Weights of a small image VQ-VAE: batches of 512.
Rows from block 3 of the encoder of a small image VQ-VAE, named by matrix and row number. Rows with one number belong to one channel. Each number is 128 + 32 x the weight over its row's rms, rounded and kept within 0 to 255. All counts start at 0. Numbers have three digits each. After the name is the row's rms in percent of the matrix's.
After each channel's rows are labels from the 100 images, of 14848, where the channel reaches its highest value: "responds to" is what is common among them. Only what is clearly more common there than usual is listed. The data: gratings and oriented noise at many angles and scales. In brackets: how many of the 100.
# convs0: expand 5x5 conv (encoder.blocks.3.convs.0.weight, 192x48x5x5, each kernel summed), inputs 0-47
# convs1: project pointwise conv (encoder.blocks.3.convs.1.weight, 48x192x1x1, transposed), outputs 0-47

convs0.147 062:110149206145093149119098142106138099152151152185133135126078131112154075138097138078193134164092181160068094114092142130142136125164142132157075
convs1.147 084:089092150116157095126128185138114124161056130141139114146188150085130080125138209108098048130101097149141170133111147126154157139110106181124110
responds to: very fine (91); stripes at 135 degrees (59); stripes at 150 degrees (27)

convs0.126 105:127110172123082174117132164130091173122112161126052113148113118103093165123119100124170131171196157086105159147140068107145167111153063094134106
convs1.126 101:093143127105121084115125085137003081120045117123117139152151130146132126132113166094129163104100173116121153183086136111124160142126141088114123
responds to: coloured (100); square grating (38)

convs0.12 087:191132110117182110129135103119127175144072079102112070137102135088059149099149159173090159112123098137185164096152109142135163130126163086155161
convs1.12 112:135170131138098147180119108068080108106164135104169122130132103083143232124114125156113140087145104103118094169149134080076138110060142133127143
responds to: very coarse (91); square grating (56); stripes at 90 degrees (38)

convs0.62 057:120138098139186075156116058129166105176152143119193125153140101153139106130129123045064154142056117165109136116120137118097101129149125153160157
convs1.62 118:172153194116104110183102127083089152103082166187167097118172138145145145079120083129116114168099080098158081116144106089126112125099143173128101
responds to: coloured (100); dashes (63); stripes at 45 degrees (26)

convs0.39 107:157106086096184135109141139140159151099049098113123112085155192135143171130154155110133106102139130135221120167135126082108096109078157098122153
convs1.39 105:093121118142175173128144124129113199131156154138142096179104166209163130129132137106143139155124194126164169168079167183140107114111147160168158
responds to: coloured (100); fine (49); dashes (45); kind: square grating (43)

convs0.176 082:168122086129187078113162129145121135120054102125116095128183162131069137111099105170161106056151108162130160131133175152103157170091113165145113
convs1.176 095:147128128174137136098158122121012137163134168084147113135165130191150089100131091093146191164127159136127160175118152090114109161118143100136132
responds to: coloured (100); square grating (48); stripes at 45 degrees (34); angle: stripes at 30 degrees (27)

convs0.155 125:118091068138114141110090098119136161138140101091140146079155132141122163177148161113063157087144124073181133132173169183079104094123172103123172
convs1.155 077:148098121147124168138135142137241129162121119176124147169123134104130246122120106133153143151138178101132143126139138167132077145166122154123122
responds to: coloured (77); square grating (61); dashes (38)

convs0.40 048:081155134146121139152148122149128078163140083161182166189100073144135144111148155064128086149118124140107037140089107075132112162144127151113157
convs1.40 079:160125110078139170164078063156133124116120159115173085235107155114084090102087107119118118164177125091132141145118154146125124144085155104139124
responds to: very fine (91); dashes (81)

convs0.161 071:127155124118119090097128142102118097133195189131153093079164118182153162141155120094090100115086128149151056171084120169107111149116176155073122
convs1.161 120:113084110170112119080132101161187115153186136118117127156126134187142119116137136114131081137120112128133155021204134191122096125145145097119137
responds to: fine (65); stripes at 150 degrees (58); stripes at 165 degrees (38)

convs0.71 092:115154135111066155181082129144199093100147090123187167128097109141175138121136159083116136193121149126159124114113117097146084147088092072110158
convs1.71 104:125147110129121167120125146070211138138128141114134126130118144136149028132127133068149089103133118128137119038204131180129163126122120122144128
responds to: dashes (55); fine (47); stripes at 75 degrees (45)

convs0.141 120:147121148145160113125176131151127148144082057192124107106095180124121177182062183128120099076109122175140089133140117118106089110146173117097153
convs1.141 108:115104125108111107081088138141000128118109089117129105123113103121103108103127090092106143121107152097111129171049117090106169136113108121099123
responds to: coloured (100); square grating (41)

convs0.97 076:120116122100063167104123141139146133152166178161131145096149146139209160179149120051074103115099136108139097171096147147126067083142147130104134
convs1.97 123:107153130150093114132143160139172102148140164145142120135149123078142103120129157092121028128117094116133131009178134176109108118164151119109125
responds to: fine (63); square grating (41); stripes at 45 degrees (35)

convs0.80 066:123086128146104215122088075099106198134106090077124159099124124118092155143119160137142166128200137060133127087171131151120140121113162101144137
convs1.80 090:125137173131162125180151193146149162151100158135165124150132144103185187149136145147128143167148141167184147150128140183169057159146168136139182
responds to: very fine (99); square grating (66); stripes at 105 degrees (47)

convs0.132 071:064135133067081124112121171177143126120172160151130145115140134185199109110167129103116092131111126099109116173068092126172141103101080160104163
convs1.132 089:096153154186156132130081102119137166132152141062110158122163124170141115139134144171098037172156166118086135046091133151114135138135094122125101
responds to: fine (56); dashes (42); stripes at 90 degrees (35)

convs0.91 103:164140185073170159121176165127105128144099172175093106129161198088127099130103080129179127143105148157103110145086119086096101129121168122135072
convs1.91 087:120186129158118127076137141149015133155083130123132138167144144188150175135154184129142155156120145131133151190187142086134125135159140109128136
responds to: coloured (100); dashes (47); stripes at 150 degrees (28); angle: stripes at 135 degrees (25)

convs0.73 064:099185186105069162132122134156141147120121145202115132182139120130134128117155122092143082180131095126084112159074061081135146112165089144098138
convs1.73 104:099131142115162168107068159139088146203174083099145138180181117138142177112133129103117113089127057129086148123141136140171116176130088168123098
responds to: stripes at 75 degrees (76); dashes (59)

convs0.175 090:085140110195134140108188152120072153117125119118131089151157092171111124160071131209130107066130085159097107124103080148122122145110097166166131
convs1.175 098:164108091150067139083128176101023163143106118141109164134126122094112073147158101085150177145119152129102108137088102175128145104150115111170107
responds to: coloured (100); medium (46); kind: dashes (41); stripes at 45 degrees (30)

convs0.76 115:152142131124195088150173117164103125119096089135135083148108134102061135083112136170192135134176132184101159081119094121157147174101093111164095
convs1.76 081:134120133153111125117135095119100141126162156125157131132132139164118255115145167187135073127124147116096110080201150127122127131151129165140136
responds to: coloured (100); stripes at 45 degrees (36)

convs0.88 045:128159193127149109140149158138118090106147165147122147137133159140166076096125130120178092153075096195109042161084119069116124167120102151142114
convs1.88 102:175126101088130149140081141132154154089144060192105113106085149128095162184122148126127068096143116108182148168148074126076123108142137141155078
responds to: fine (92); stripes at 105 degrees (50); stripes at 90 degrees (45)

convs0.98 070:131163056087117131139173159143123087124116201111140143122180159133138124094168062102081104086125101124203123181119159101128118111125118157105101
convs1.98 109:148181125149120157108131180091169133157177120144132167154143142061153208152147134083143058135144131136151145152144123198116060125142140132145137
responds to: dashes (49); square grating (47); stripes at 0 degrees (39)

convs0.38 073:139106078138140132109126060141108160150097076110098149149122112145060210140110156085160127185151102086153124141177096172136121141140175093135154
convs1.38 088:170135149040122122166156090143100131105102170205147118118135146117113096139127114098139184114133082154130093159135076075106139134065148175155120
responds to: very fine (66); square grating (57); stripes at 0 degrees (30)

convs0.127 071:081161088193129079158132080136127114120152132095178126176109084142083170128093086198144175115132091116108159110136095137137121174143090121081138
convs1.127 102:151093106173135141148157144195037151155190164137137156184151135112139104139136117121151176124117186145141187149091127104152179159131149154134144
responds to: coloured (100); dashes (42); stripes at 60 degrees (32)

convs0.187 103:143064080106136156141114092122128172073148096068150113133159112146087143149177140117082165149149141059172157148182135136139126116061103117156142
convs1.187 123:114173156104093129163118093121062125089079146085131117114082119093115187155118135134111120115113208111102086205078112131145073106111120123139139
responds to: coloured (92); very fine (73); square grating (72)

convs0.42 102:154109151117042174165117132128125139160093109136116170128106117096110126151087105150137140157186143122174140111166148059108099107187173074088101
convs1.42 086:128091101139132110082115144167108130111093128094115139142156140146128095110109119117125176115127136159134128211025172194138212110137124133127098
responds to: square grating (64); stripes at 15 degrees (40); stripes at 0 degrees (40)

convs0.43 129:064136137099134150092175169142114107119111155113123129119169212151127121162150112150120075055132131159115094184085078152142145110078105167133109
convs1.43 180:097162141128128088115137133113151093104108103145099109176121143207156118155101149099122058127097179133143155164225123139187124106106165105152143
responds to: stripes at 105 degrees (62); medium (50); stripes at 120 degrees (31)

convs0.117 089:104133121133204088183129115153144110109061114141134101125104127093090126147150171089143142140190131156158170110192107050134159118144126085098105
convs1.117 083:136095134154128121128126086152107111137249126129134163114182133143117073130131114184128115160137089140107139168042146120125199136119124130136111
responds to: coloured (99); stripes at 150 degrees (47)

convs0.134 101:118132153132113097123169189150131130131116149184148140074146196138155136157103166147109111082094161172094082154105107109108043093147086145090132
convs1.134 111:135201136157134155112132151101156135158139102121139163138138126072131180145139123026134109149137114130134137132195127121128019111130138089123143
responds to: square grating (49); stripes at 165 degrees (43); very coarse (42)

convs0.11 107:042185124115075157123137173123130097168178182147123119188139151153155112133160097080116091087097118119129117171085126113138157090108120157084131
convs1.11 142:089115118166078119047134154091199095175160140100112132175136133099150127112127124147127148144103084106109161086126114190125179094147135059126139
responds to: fine (68); stripes at 75 degrees (60); stripes at 60 degrees (38)

convs0.109 077:096125163137118092169112127160120097187102129136123137203077143071093082097156164119097170091148156144170169121185086134150141140141124075099118
convs1.109 112:141094120172117114151136061163070142135179134106139140080101119114104101111122173138113201139124099124100109147047175085124160126126130056109129
responds to: coloured (90); square grating (46)

convs0.173 072:168087099091165133128079111122153161105111042085140136094122101147108236118123127113109134139185143102171148128166136138120165112123132099097160
convs1.173 077:128090108128134116143091068153131114116086051140125138124117130044138101148124077148129160130111073153156140072096126118141205117083154129087101
responds to: stripes at 0 degrees (61); dashes (51); very coarse (48)

convs0.120 083:086210141134128114143145120082107082191125096144136125230094129100100095088152105146136148105133089135138138118098143095129185145121175119096145
convs1.120 101:147106090149128123090111148075186127125165087131084114122137122070107211133114156134141096109110040127096130124161105144103130132199104105120090
responds to: coloured (90); square grating (50); scale: very coarse (48); stripes at 60 degrees (32)

convs0.25 136:132117139168158121155141091101116139127138078132144108135090064095091162147093159160160176186151134135058157033152109122123128165163094116133116
convs1.25 079:117114125131116118142115192124047117135141084121090123150114138164118152117116072148138138129119082127124129000118112179142074124127112110116117
responds to: very fine (76); stripes at 75 degrees (47)